Rows from block 2 of the image encoder of a small model that answers yes/no questions on an image's attributes, named by matrix and row number. Rows with one number belong to one neuron. Each number is 50 + 10 x the weight over its row's rms, rounded and kept within 0 to 99. All counts start at 0.
After each neuron's rows are labels from the 100 images, of 14976, where the neuron reaches its highest value: "strongest on" is what is common among them. Only what is clearly more common there than usual is listed. The data: fractals drawn by 1,000 iterated function systems, in grey.
# fc1: MLP up (encoder.blocks.2.mlp.fc1.weight, 160x80), inputs 0-79
# fc2: MLP down (encoder.blocks.2.mlp.fc2.weight, 80x160, transposed), outputs 0-79

fc1.78:51 50 50 40 59 43 55 50 50 50 86 50 38 43 50 50 50 50 59 55 50 50 50 50 75 73 50 53 71 50 46 36 34 46 54 46 50 51 40 52 50 46 50 30 50 43 79 33 50 50 43 50 35 49 69 51 50 30 59 50 54 46 50 50 50 39 50 50 52 50 39 53 43 47 34 50 42 46 43 27
fc2.78:51 50 50 48 50 62 50 56 44 72 40 47 50 58 54 50 57 58 35 50 49 53 50 43 50 64 50 50 54 50 66 46 50 63 59 50 51 59 70 60 48 56 55 62 74 50 50 50 58 50 50 44 39 50 35 33 50 50 53 50 62 57 52 63 50 30 34 28 50 60 34 50 50 50 55 87 50 50 50 72
strongest on: dark on light

fc1.61:37 59 35 41 64 50 54 51 50 28 56 44 50 48 50 47 55 54 51 48 48 50 57 78 58 50 40 25 50 50 50 50 44 42 76 60 50 54 55 50 42 32 37 48 40 50 82 52 50 83 50 50 51 58 56 55 54 50 50 56 52 54 45 50 50 52 52 45 50 51 58 38 50 63 39 41 44 57 34 57
fc2.61:60 67 51 50 49 50 50 58 53 44 63 50 71 50 50 39 45 72 50 50 28 28 50 50 47 37 50 68 62 36 52 45 57 35 50 50 50 50 50 64 75 44 43 57 47 47 50 33 50 52 32 50 59 50 62 63 52 50 41 50 52 54 50 53 50 50 50 55 57 47 54 45 50 65 42 50 42 59 44 87
strongest on: dark on light

fc1.133:50 62 50 50 50 54 50 50 41 50 53 60 57 36 49 67 50 42 50 39 50 68 46 48 64 43 50 50 59 63 34 49 41 50 50 50 60 50 34 60 68 69 50 43 50 51 40 49 28 50 42 50 43 61 47 60 57 56 89 48 50 50 50 67 55 50 55 40 53 50 44 50 78 50 48 70 50 50 33 50
fc2.133:50 50 42 50 54 16 50 52 54 50 43 58 32 50 52 50 57 55 38 55 66 57 35 63 36 30 50 50 43 56 38 48 50 50 50 65 63 50 57 51 66 50 39 47 51 60 68 50 44 50 65 50 52 46 50 37 66 65 24 34 50 50 50 50 52 50 50 33 56 50 54 38 56 50 67 50 50 57 65 67
strongest on: dark on light

fc1.74:38 50 70 50 50 50 50 59 50 36 50 50 84 50 35 50 31 50 50 22 53 50 40 50 50 65 71 37 32 50 34 61 50 50 38 50 54 50 50 63 63 50 50 50 50 76 68 62 50 50 68 50 62 50 65 50 48 50 48 50 52 50 50 50 50 50 50 32 52 37 41 50 50 54 48 50 50 56 50 50
fc2.74:51 50 30 44 53 33 50 53 55 27 50 54 45 50 62 57 68 54 72 71 32 53 40 50 57 50 57 30 50 50 50 50 50 41 49 35 53 79 41 50 57 55 50 50 50 26 50 40 50 50 50 51 56 50 50 50 32 70 53 60 50 50 40 65 50 56 57 50 58 29 50 62 50 50 67 50 50 50 43 50
strongest on: dense

fc1.42:50 78 45 35 49 64 48 50 50 50 42 50 50 50 42 26 58 48 37 38 50 50 76 50 56 50 49 29 53 40 52 50 50 41 37 31 43 42 50 47 44 52 50 43 29 50 62 48 44 65 31 47 50 44 50 61 59 41 50 51 42 43 50 42 72 50 52 56 50 50 33 47 59 79 48 44 42 50 46 46
fc2.42:38 69 56 50 40 53 41 67 51 50 48 49 56 54 54 50 60 50 50 36 69 62 42 50 53 58 48 62 61 50 54 47 43 70 50 43 50 53 31 33 29 69 63 53 50 50 50 60 73 50 50 50 50 50 54 59 51 56 35 58 48 50 50 61 46 66 46 59 59 50 50 68 29 58 43 65 70 50 69 50
strongest on: dark on light

fc1.79:50 50 38 24 36 71 50 61 26 44 41 50 47 41 36 50 50 32 50 64 45 50 50 50 41 50 50 50 51 39 32 50 56 56 50 39 50 50 40 59 50 39 37 67 52 57 39 26 66 50 50 50 50 50 50 60 62 52 50 50 50 50 50 52 48 36 50 53 51 47 43 60 62 50 50 66 50 67 47 84
fc2.79:59 50 54 50 34 61 55 45 58 50 47 35 44 54 50 60 20 50 56 50 66 50 33 61 30 45 53 50 75 38 50 65 59 50 45 39 42 51 50 54 38 45 50 49 64 50 57 50 44 45 50 43 50 53 21 50 50 75 59 50 43 40 31 64 53 50 50 50 41 56 53 53 30 50 50 51 50 60 50 64
strongest on: dense

fc1.159:37 50 63 66 38 50 50 39 70 46 65 45 28 50 50 50 37 45 38 28 43 50 49 50 54 49 49 52 61 44 53 50 50 50 41 46 44 55 38 37 41 52 68 32 33 51 53 45 56 39 46 55 56 44 58 29 56 51 60 54 41 50 46 68 54 49 53 60 39 53 50 58 50 53 58 41 60 50 61 87
fc2.159:55 49 53 49 58 64 50 50 50 36 73 55 50 41 63 53 50 46 50 50 50 43 43 27 28 70 44 50 55 50 47 46 46 50 62 50 33 56 57 41 50 51 51 50 45 49 50 60 69 55 36 50 65 34 50 46 56 67 53 29 50 35 49 70 51 50 50 50 50 50 32 50 34 41 50 50 83 46 55 62
strongest on: dense

fc1.89:50 50 44 50 47 64 73 53 68 64 90 50 56 37 47 45 50 50 50 65 43 33 58 55 54 53 50 48 50 53 36 50 32 49 50 50 40 41 35 62 31 61 42 39 50 33 73 50 60 50 50 38 50 52 50 46 50 41 50 31 44 50 49 50 40 41 66 50 50 58 50 41 50 50 41 50 48 50 50 37
fc2.89:50 50 58 50 50 48 50 50 50 52 59 50 49 67 50 50 64 50 62 50 41 50 45 38 48 42 46 45 64 50 62 24 50 55 55 56 50 50 45 53 63 49 39 54 50 51 63 60 41 50 47 59 57 31 67 69 49 78 39 55 46 50 29 50 50 47 63 50 90 50 30 38 50 48 52 50 50 63 50 56
strongest on: dark on light

fc1.111:63 59 50 33 57 32 60 52 50 55 88 52 48 50 29 47 41 77 50 51 55 56 50 41 50 49 51 22 66 40 48 53 56 71 56 50 50 63 50 44 67 50 50 38 39 57 37 43 52 59 47 44 50 50 50 47 29 53 53 50 59 62 43 47 48 43 50 52 54 56 50 36 56 58 54 50 50 62 44 50
fc2.111:53 37 37 48 76 47 50 51 52 50 77 42 50 43 41 42 41 50 50 46 36 50 50 53 48 50 49 50 50 50 50 46 53 38 42 41 57 63 56 48 50 50 54 32 50 59 47 48 44 21 56 39 50 50 60 50 50 67 59 51 50 47 46 50 50 33 41 22 43 46 49 50 33 72 66 50 43 57 50 21
strongest on: dark on light

fc1.136:50 46 54 56 47 50 44 53 50 43 50 42 50 46 62 50 50 62 40 14 53 36 50 52 50 57 37 52 57 51 50 39 50 58 42 50 57 63 62 50 47 38 85 40 55 47 50 50 50 50 13 52 48 50 50 76 50 48 53 69 54 50 50 50 50 47 45 51 50 50 50 63 51 50 67 45 41 60 50 68
fc2.136:54 50 50 45 50 56 58 50 36 57 68 50 50 50 50 50 50 63 49 50 29 49 50 50 51 56 73 34 62 45 57 50 54 50 48 68 50 59 42 47 26 50 46 53 38 57 57 67 50 50 50 69 31 50 18 50 50 47 29 39 68 50 50 60 50 53 49 48 44 36 59 44 30 50 49 58 69 41 49 50
strongest on: dense

fc1.129:50 50 52 27 55 50 50 50 68 50 46 46 65 51 82 50 37 50 71 17 50 50 56 35 65 50 50 60 50 71 63 44 38 65 50 50 50 29 50 50 47 50 67 35 41 50 50 46 34 50 50 50 50 50 31 50 50 50 50 50 33 50 58 50 50 63 50 50 54 51 50 47 53 59 45 42 50 52 50 59
fc2.129:50 50 29 61 44 50 58 35 50 36 50 50 67 50 50 50 55 54 50 60 47 27 62 46 49 50 50 67 48 50 50 50 49 50 50 50 50 50 54 49 68 58 50 50 59 50 50 50 50 50 50 46 50 51 37 64 50 61 50 47 40 70 50 31 50 55 21 50 54 50 65 50 79 50 29 38 56 71 60 26
strongest on: dense

fc1.55:68 73 40 55 29 50 60 42 50 60 56 37 45 50 60 55 27 50 43 50 57 51 61 32 50 53 43 41 38 50 30 67 65 48 47 50 44 52 58 44 60 47 55 50 50 50 55 50 29 38 52 59 50 52 49 41 65 43 69 67 68 37 42 50 50 52 34 37 50 49 50 48 41 72 43 55 50 45 57 51
fc2.55:50 55 32 50 39 66 50 50 62 51 50 60 61 50 32 50 30 50 61 50 50 50 34 57 75 60 24 63 31 48 53 56 39 50 59 39 46 39 40 50 44 50 59 80 39 50 38 50 48 38 50 47 50 43 53 41 63 59 37 53 50 54 55 50 50 45 50 50 55 70 50 42 50 54 42 50 38 33 50 60
strongest on: dark on light

fc1.120:45 50 50 50 50 50 46 54 42 68 52 56 50 40 27 25 55 46 50 79 40 75 47 50 59 50 47 50 91 41 57 29 50 45 44 54 50 41 22 50 45 50 54 50 34 50 50 50 57 50 54 69 43 51 60 50 50 41 50 50 34 50 50 50 56 50 51 50 50 52 51 50 51 52 50 50 50 50 61 50
fc2.120:46 50 59 42 50 39 42 63 50 52 38 50 50 61 61 23 51 56 50 47 65 62 48 43 40 50 50 50 18 69 50 50 50 50 65 57 48 50 56 57 48 47 56 32 42 38 50 26 47 50 48 39 39 58 50 67 41 42 50 40 30 40 48 47 50 50 33 49 45 60 66 50 50 50 58 28 43 46 67 50
strongest on: dense

fc1.135:50 55 50 50 51 44 50 49 52 63 50 50 50 50 63 31 50 50 45 62 46 50 54 50 61 17 21 51 65 50 50 54 51 50 50 50 41 50 50 55 71 39 50 50 37 66 50 50 50 48 50 50 50 66 50 50 55 52 65 50 70 50 37 45 50 50 50 40 50 61 34 69 59 50 48 54 50 50 90 50
fc2.135:47 50 50 63 50 43 50 62 50 50 50 47 50 45 50 50 53 31 37 33 59 62 48 25 55 18 46 50 34 50 50 53 65 50 55 61 49 15 51 35 31 50 56 40 36 45 54 50 50 50 50 50 65 50 53 55 49 54 50 50 46 44 50 39 68 50 50 50 61 50 50 38 50 50 50 50 36 28 58 68
strongest on: dense

fc1.145:48 50 50 54 55 50 38 61 50 50 55 39 50 50 50 33 49 50 30 80 70 30 50 32 50 50 34 50 50 47 54 40 50 62 37 50 50 50 53 53 58 28 71 50 52 50 58 61 50 45 49 50 51 53 65 50 49 48 42 50 62 48 56 59 56 50 50 50 29 50 50 50 77 60 50 44 59 60 78 42
fc2.145:38 50 52 68 50 44 50 42 69 71 64 44 50 50 43 44 51 32 64 13 49 53 51 54 59 50 46 52 47 45 48 67 67 50 57 46 55 31 38 50 33 50 47 56 35 50 50 50 47 50 32 50 34 67 59 44 50 34 60 50 50 41 51 47 57 60 29 59 42 60 50 50 50 50 56 54 39 56 50 50
strongest on: dense

fc1.87:52 50 50 50 52 72 63 50 38 50 49 48 51 50 50 44 44 45 68 91 50 77 59 50 41 50 50 55 50 50 50 50 57 58 35 51 53 50 50 50 49 50 50 60 50 48 35 50 50 50 39 50 39 30 50 50 59 63 63 64 44 29 56 57 57 63 50 52 54 61 61 50 48 42 50 46 50 69 36 27
fc2.87:62 50 50 50 45 40 42 41 61 59 50 50 33 50 67 47 50 50 69 50 71 50 43 45 64 50 41 50 50 54 50 50 84 47 38 61 49 50 50 73 53 69 44 55 50 43 55 69 50 50 70 57 34 50 62 61 64 50 50 43 46 68 67 50 62 42 59 52 44 59 54 70 54 50 55 51 45 45 50 42
strongest on: dense

fc1.54:53 36 43 48 48 49 43 50 47 50 48 51 50 58 55 47 43 50 49 94 68 50 59 39 54 48 50 47 50 57 48 50 50 50 40 50 50 31 60 54 45 50 26 75 51 50 50 47 34 46 57 55 46 50 50 31 50 52 50 53 63 72 43 50 56 48 50 41 46 42 50 50 60 64 46 31 64 50 46 26
fc2.54:58 50 42 60 41 48 50 31 50 50 49 57 50 51 29 58 45 45 50 28 50 50 45 39 50 50 49 61 50 50 50 65 49 49 59 50 73 61 28 47 50 45 52 43 49 42 65 37 48 37 50 56 37 50 53 34 54 39 70 53 71 43 50 42 47 50 34 50 24 45 63 43 50 46 45 45 50 45 80 41
strongest on: dense